{"encoder_arch": "preact_resnet", "decoder_fused_qkv": true, "nesterov": true, "max_steps": 6000, "final_lr_fraction": 0.1}
Rows from block 2 of the image encoder of a small encoder-decoder image transcriber, named by matrix and row number. Rows with one number belong to one channel. Each number is 128 + 24 x the weight over its row's rms, rounded and kept within 0 to 255. All counts start at 0. Numbers have three digits each. After the name is the row's rms in percent of the matrix's.
After each channel's rows are labels from the 100 images, of 14848, where the channel reaches its highest value: "lies over" is the class under the peak. Only what is clearly more common there than usual is listed. The data: analogue clock faces.
# convs0: first 3x3 conv, stride 2 (encoder.blocks.2.convs.0.weight, 96x64x3x3, each kernel summed), inputs 0-63
# convs1: second 3x3 conv (encoder.blocks.2.convs.1.weight, 96x96x3x3, transposed, each kernel summed), outputs 0-95

convs0.63 094:120112130154161121142120137129118104109137105118143126156095141075138155142114112101122112128116121138111154138116169077132185108127112153148151120105162129164086091113134125126149120160111054
convs1.63 089:141163087143104078159093108149120122079123082081099125129131113150114108147139140136113098163121167087135132163134097160169123106118155113101144140119157171115107096119092104104095109112155159160120150135138122137128142162134137151102140163135117162109093114134102136135115131096096134114
lies over: face

convs0.33 096:095127115106117191108140146141128151127115137163110164114132176105147121109100082116148166146118113170112114127144134130087099117167119114101080123138122141139119084144148136084136102099126104
convs1.33 094:124139121144111120120143105118151153134133128087163122138121102169108076084169116065128119157127164104103137130106104101115126175127118128142116117149113103155105105101167132109123082118108088121130134121111132114092126108121140120104154098080131153120135127109074122184127123072136114121
lies over: face

convs0.87 094:144118120102165173139150169128125163134108102118150140133141171153141123132164128120135096094092105105145110145111097150133088146123105154096141099161100168147102126124083156093130133090120114
convs1.87 099:177162113135129120124134076193112140102102136158114150137164107129142142120103158083148121119122087166138110092107099114129137103132125132150101162126105149122114143083181116157137139152072109163129128104162106122152163110125143109145143154146095142148121126120140103077126123133155122135
lies over: minute hand

convs0.25 102:167119174145157150124106168160147119139160117132107128132091099129099140139157080133137193136134109116110085156130156135107117115158115119148151149142129099111105123136104151086152090155119114
convs1.25 103:115093114162140052138163128129105152121112148085115133165139120154177127124111122114135135125143161133138121124120160124114103104140147080084099127138096127104125130160183118136119078086094149149127099117132130119136152095090182156132142132124113114084104129128129148105119093110129131107
lies over: face

convs0.12 095:133133142120130117130119150131110109080101144164140118154125120116144118142129108136122104117191166174123152108129104127141077112091130101145097142151091133101100149146163105097112083168107098
convs1.12 096:119141086112087112097120106127097076114127116149143103138120083152140102113130137111081106141117164127110153149153128132138089112131096146114106088154074124118140135110159150117118164122129163115172124144099097155119091122135090149118100117087156090125123083152110113114125115123076143137
lies over: minute hand

convs0.75 100:131128168121197165098200117127096121146108106147130115110151114127174081139108123096120111142107129108133135135111160104134185108139135128140122125108155159083119144137117137142124124118143143
convs1.75 096:146123143148112125184135120095084094109139142130141102110150127110063111126141109170104123142129151139149060123112099156119102140107095148098149099102123111102144126100131152122124111096123127137119141138132124137080150137114138110140125129136112128144126166072191104086116170113141096135
lies over: face

convs0.91 091:145108158103119126147144100104096114165131103148152137117138139166181117111099128101089141124106106151092100111158178114150146134102130140088138149108149170141116142151119118138077135082124118
convs1.91 097:157091145093127141156161156122139157091134124114106110137078141132110114142149104118145160147109136118123125122117137089122140174104078155126094131101132112164164112139107117139083098108136103177140143138105111119097120167105122120068126138142163143131091158089142118133133174142138113086
lies over: face